{"arch": "unet", "model": "segmentation model", "dataset": "rendered scenes of coloured solids on a plain floor", "train_examples": 195000, "image_size": 48, "crop_scale_min": 1, "horizontal_flip": false, "color_jitter": 0.1, "num_classes": 25, "norm": "batchnorm", "hidden_act": "gelu", "channel_attention": "eca", "pixel_unshuffle": 2, "widths": [64, 64, 128, 256], "blocks_per_level": 3, "block": "plain", "attention": false, "upsampling": "nearest_conv", "init": "orthogonal", "optimizer": "muon", "muon_scale": "spectral", "learning_rate": 0.038, "momentum": 0.95, "nesterov": false, "orthogonalizer": "newton_schulz_5", "adamw_lr_other_params": 0.0013, "max_grad_norm": 1.0, "max_steps": 25700, "batch_size": 512, "epochs": 67.5, "lr_schedule": "cosine", "final_lr_fraction": 0.05, "warmup_steps": 1280, "weight_decay": 0.004, "adamw_weight_decay_other_params": 0}
Rows from block 8 of a small segmentation model, named by matrix and row number. Each number is 500 + 50 x the weight over its row's rms, rounded and kept within 0 to 999. All counts start at 0. Numbers have three digits each. After the name is the row's rms in percent of the matrix's.
After each channel's rows are labels from the 100 images, of 14848, where the channel reaches its highest value: "top examples" is what is common among them. Only what is clearly more common there than usual is listed. The data: rendered scenes of coloured solids on a plain floor.
# conv: 3x3 conv (model.enc.2.2.conv.weight, 128x128x3x3, each kernel summed), inputs 0-127

conv.6 086:483480414476564445427549466414502497501429542514571453506478437455437432480502532452487471429430421509398469446539510524444559476384465500469473474553447458453571555467535577499550486499496534504507539546541419479437427500440420595516464553453392584447446521520426449530479435539512413526464521454466456435539443440486497450563486487537580563593513505523547432535477530571482437498435
top examples: light from the left

conv.61 091:476489537559494591478541479463436518502452508489548516434562482464510504511455471585428486456523572504438503605441494388539435576451507442439559509474398538539484600562463445466520462459471441395518453492432502531521449500586506487529470529548509519598606510501462433400489449447479562518433479458526417590496521467480511406498428454504588522555486565577470497470494484512424482403491
top examples: light from the right

conv.36 096:544493549418546522487476393603486487573467444481533496495507551501445390446437412471549519516480507562445490589540564460370493470437413524502542488487455510479481531460469529452530430543548491539506484519530563606530529491506518549451462526434517527572471428454459492507537464444499558483532493564535513503520457449513513612518431429470581524476520562473370567555386527566403459474538
top examples: light from the right

conv.70 093:505489481508535477455450489455468476550401515506448425513551481461440527438481553427448521485514457473464342466498543422493476502478526426525520538483551398503471519450521469516389509439460489458541479498522563566497409451415401564508506566427513470405501578523512481441466528413514484512584598458461459377476524456579532446468398459440526474523552472389521474500511451529534463506551
top examples: light from behind the scene

conv.2 109:527452439470488514455494421494386517532469436510569535472478501507412516541406487508399453507525488468489485478505613465471434463511433499477573550550413468460489463546535475385531503531461450608528390553474520463446383380556555526466516492463513545471447492452529525525437545385492530466502531472463536451477476414485481510559490454479560524440417460447468481458404508586427492541458
top examples: light from the right

conv.19 114:413492410617540455431504472401509482443459497481526493523516502465426482450471415542493448454532501395505535521457556450530396467481464491560556537411503462471460495528484513435393515467429469505520464521423484560513410561557476544451465467503497481455412496530475511433469476435501478422490579498504491443468493401515502381540448451410474450627504482614500484507452562464461486512574
top examples: light from behind the scene

conv.95 096:436497435459507592482445540431428509466428481491464506552544413547474499522508446589538484439472506512559507439473499414497486417442506607581519437467530543455390473424468419414515510489536479429481480472481513572534489521382500567472435529538521498499481426608427468451490504529505512539416498544478480507557441507495553519585524366487466527433485516443387505474505479497437412447448
top examples: light from behind the scene

conv.33 098:576522467478474486477357510415459459495464395467485506460534552373395392610574493577488481528476515417495459434499424434527473442501495537546488484442561421432435517472435502488447502445471548529432455467588371470546519509427500453452460489553529549435405458504468484450507522515517545423492495480491455402498545498521592450462531473490514437465557452451515518501524490486472480496536
top examples: light from the left

conv.7 097:526466443496428477498494490469504453502522525506545493502443582486421449538420507469496545487528530460560405479529508411451499481505480502573466630517420417503490480461613532490506534504474461479511434530459493524534391505511520503478467495436411539465487540516433428588490516457460546604536482492511521541447483406470434427483419452366534461442393431538473597386440548522445455530469
top examples: light from the right

conv.111 093:384393429483431444472514560531405558446446524587484452474534475429495527447448503484474538438550429514561489488455512500454570401448396541617458582485479536418449495428444458472494495573410429485509455470460537514521480486521536544489487428420567470576543439440433507566470535559464472497457503533527483550495550517504458551435414493504436434459553564571488482482419497474452481476492
top examples: light from the right

conv.122 087:428484443456495434397469464514444509473502471488525429514471584491486481535511575440451462555506443482422412490512538511508525506651499490453550357541478461446550529454461545513503526471494543531496457469485491487485446427463533488549541538398480456615519510448413471457525508410451463447531532505464500519397561492558527443557456612597438476573517442549497575435543536436495569497450
top examples: light from the left

conv.73 097:489456585546579473492439417554512513501500499488429490439502468543475479525420569508479460470533509524500440542538458449506535395541454484454532542568489489561547472519519511428459475473422519412422336550441566546517590506459455475451493443491426402458464512453541457399521496540523502408540537440425572400436504484497494473519526600497486544540442552470529416556427472474546495542423
top examples: light from the left

conv.22 090:581408457483565524423530499482558481401401495544457508459409545409451507378419518485435506503529540568431488504502559410511490498494518525534491427527498455475506514447446564479516548463491501459472422496448477515565436493498490429347530526495552565431503496491575459407542480466475598429476509481485417473504519481564544460450490558574456445499453499589541463541401446531472562495453
top examples: light from behind the camera

conv.117 094:577428450505394469446507526412450459572439547401465522510632486500473557445456477473454600546451450506466505475536556496514598472553434449479518502491557481500458482568438459513412457448438514468453432632491547453598506533473488524453584486466526518497530502417517477504534517437495571464539462497504411480426462419492540482447551484507409483542448438557531578488479439499543460452571
top examples: light from the left

conv.0 092:550451517521473390493476441522500545517462411390412443499477522445485527463501465423494556477547459501536550441432453560505438424626529570494521555450540433477521421406486547459475579527489471513475544518518530503533468460505491487597517535397408503391498489505414554471543488450456480538479562451477569505445428456518408551502487540481525452482476544563450462524467610480488557454389
top examples: light from the right

conv.71 087:433441488485515432453527455480398414518362427497375528513485452424451505458446640594389475515517529551474478482526562483463463564517497434502476439541451514460497444534512639425418523486518597602471511512476511549499489507442449453511436494525516554490450471509474460489455522497476481573467596503534541447470516440456493487529403473573494465472523519575527480485530433538456512560500
top examples: light from the left

conv.120 097:483558526537466506539554474437616403562491450481623472544507341478385438538498477459455469498464433442422469527440542482534537540526500434534455405468531512439433434508459500512459489508485419465571561529538552550466468474465431416457527466507473442488596529528471448411463488495460436430432414495506489405425479541496499492432404510540449478487529525504417512466457495505451508519502
top examples: light from the right

conv.92 096:513459479547549480440564590470482422428567575451461375549479510593502462434512515454387436459434554509521435482545470521507520379510509497557414458522541540436489476484406522603533461417483549498532461477539534452557533459462469608557410491570479478492511485521525493472474494471496534456431511503477477539535497469522548404389474421523399522485488418515462416422457467481523478472519
top examples: light from the left

conv.81 087:451518540485485477469531383495498496555469450488479504485500479426377509488470431406422475487580507504458550479506483526500524443486570432502442524430439577495440390464546491507465555500514549516483492551460540495424478425449440498548416606468383576491451456549516387521410533478457550448516524490472490399490534405530494450446519425462507439493498475535454497436479517455354504431495
top examples: light from behind the scene

conv.113 086:397559591460483464501409484555461476451500603469448483589486457513512437461508411521500536434434455557488530465466551519498527498452462439524512513525513602577456477486512476492513583508544403666527488422495433496528402430534562549458459454452438526484447531444440464479506498489463426484486490514487574480447472484484441518538516493414518544377526506475428485491532479489505532348547
top examples: light from behind the scene

conv.18 093:515470471538516511459524462460451475522506499448469474523490500505551503420515584458509527552562562463379450478507554550471462429473440542546516542554461499457492533473350523546470416484486541548556488481501429383553487516505556600424535466489557469493504492481438427428481508464450458509529553513513500485429585491477464478385472513530334516600493484524514506454468335516570477435518
top examples: light from the left; jack

conv.25 169:451522470461528548461481471505479503487534578473501513467448480490417522514452430572651473389535527482514574441487478450587437378518459509562511441545498489493446461595490509418589514461502463429495535546434460457531433477307516543463501563505494532422459469587466520493503520445486475466483434507512471495390448385533516487574533441505484490563500439513464511511514503539488425461474
top examples: light from behind the scene; spring

conv.104 110:461388530513505439483482487511499414462506509472464496495487589462443468488540512517390386432561443521534508387504398575514507441405579466491469402509507530403536528507425510504538505513475477434481432529492499379405502545516548471436467530433498486511534485510549523614550457507466540464445483494517513512448513508448490487526448352466413423539495442515534553519438498455528401534474
top examples: light from the left

conv.64 085:490410545577367524559473535507511600469560444408456482472537480461503505476546490479438535440473420519443381546472432467497499552479518461444523484630451534409497476539526538456426478458601572493536478462506404507465436444472441475522473483467503543561499468441578556482531558454554438407543516493487492487506500522465451517528491516440553545457488563594456435410417540475416471498452
top examples: light from the right

conv.74 129:586473528439521383545578481482476511472420445504437450539429504507445524373502486517516473525502589534516458503536435453421510399489484423440515583493504458493403472484443541531552554484434442576534470473475470449493529496390490514508482595591496541474517590500491507433471547478496511485494488507488517434484591435506447415465528468531388411482573469464569434435447428456581526506518
top examples: light from the left

conv.15 124:451474496441425489496578420538576497480591566456504439481480524492457538543498511465485478524507486523477520499483474432547466464531411458473552474495459465471515542520505508394479635549543572500469510475502522539525479399487576461509476490604563528482579516517495642455495450535436419391394551532492416489451459517556488594406476405529546470455537489474484510536492640549431498505497
top examples: light from the right

conv.110 091:457455475445482481520584479540475502610444485437451487544512434586499499488509524487534387517506475521547410477556521545396545534480480441470459573507489609478493443575422440478518523523470446456554613559488470406485468433527530509441478533548411531543581502464523534472417473559391531492467506429455502508575509497479375534517523408482495507432584510492538382480472509532462438555524
top examples: light from the right

conv.44 105:475464405498465478572524471557423505462509428449536444546430523493434437491572486451505541577500473534534420426522534501432455468488449525552560488486485503530523535457483481469453476501502565551522459498419463558547334403525515524444437528516477523497442478470435555536501537420377448484546482455477480593477528483461464539536381394430536498432462511600515433418492504463456446469424
top examples: light from the right

conv.93 094:577527507610543486537529454520626454518477460494527487537549446472370493562568495471532467435541513505496518512495484520500451448450471541487521504476478473550583484508542425428472576535569432390530576463502473463531531531346504533455447618545427594567505509514430471449482462551484454457538614523546470498477564482449466501539528414439479505505494508487496498428429562427443426463534
top examples: light from behind the scene

conv.59 086:508497475436475437478385513442466463518506387460552532482457438504536520535520468498443420435585536513509457474409541574480436543585444453565485571539478402505575553500452504553526570459537424502519444535451422494387508494539449529484478417495519464521455448383459423479488502435473561506493487466431495454448460526399502443433450532493533530401443506511528526449457558599536471573474
top examples: light from the right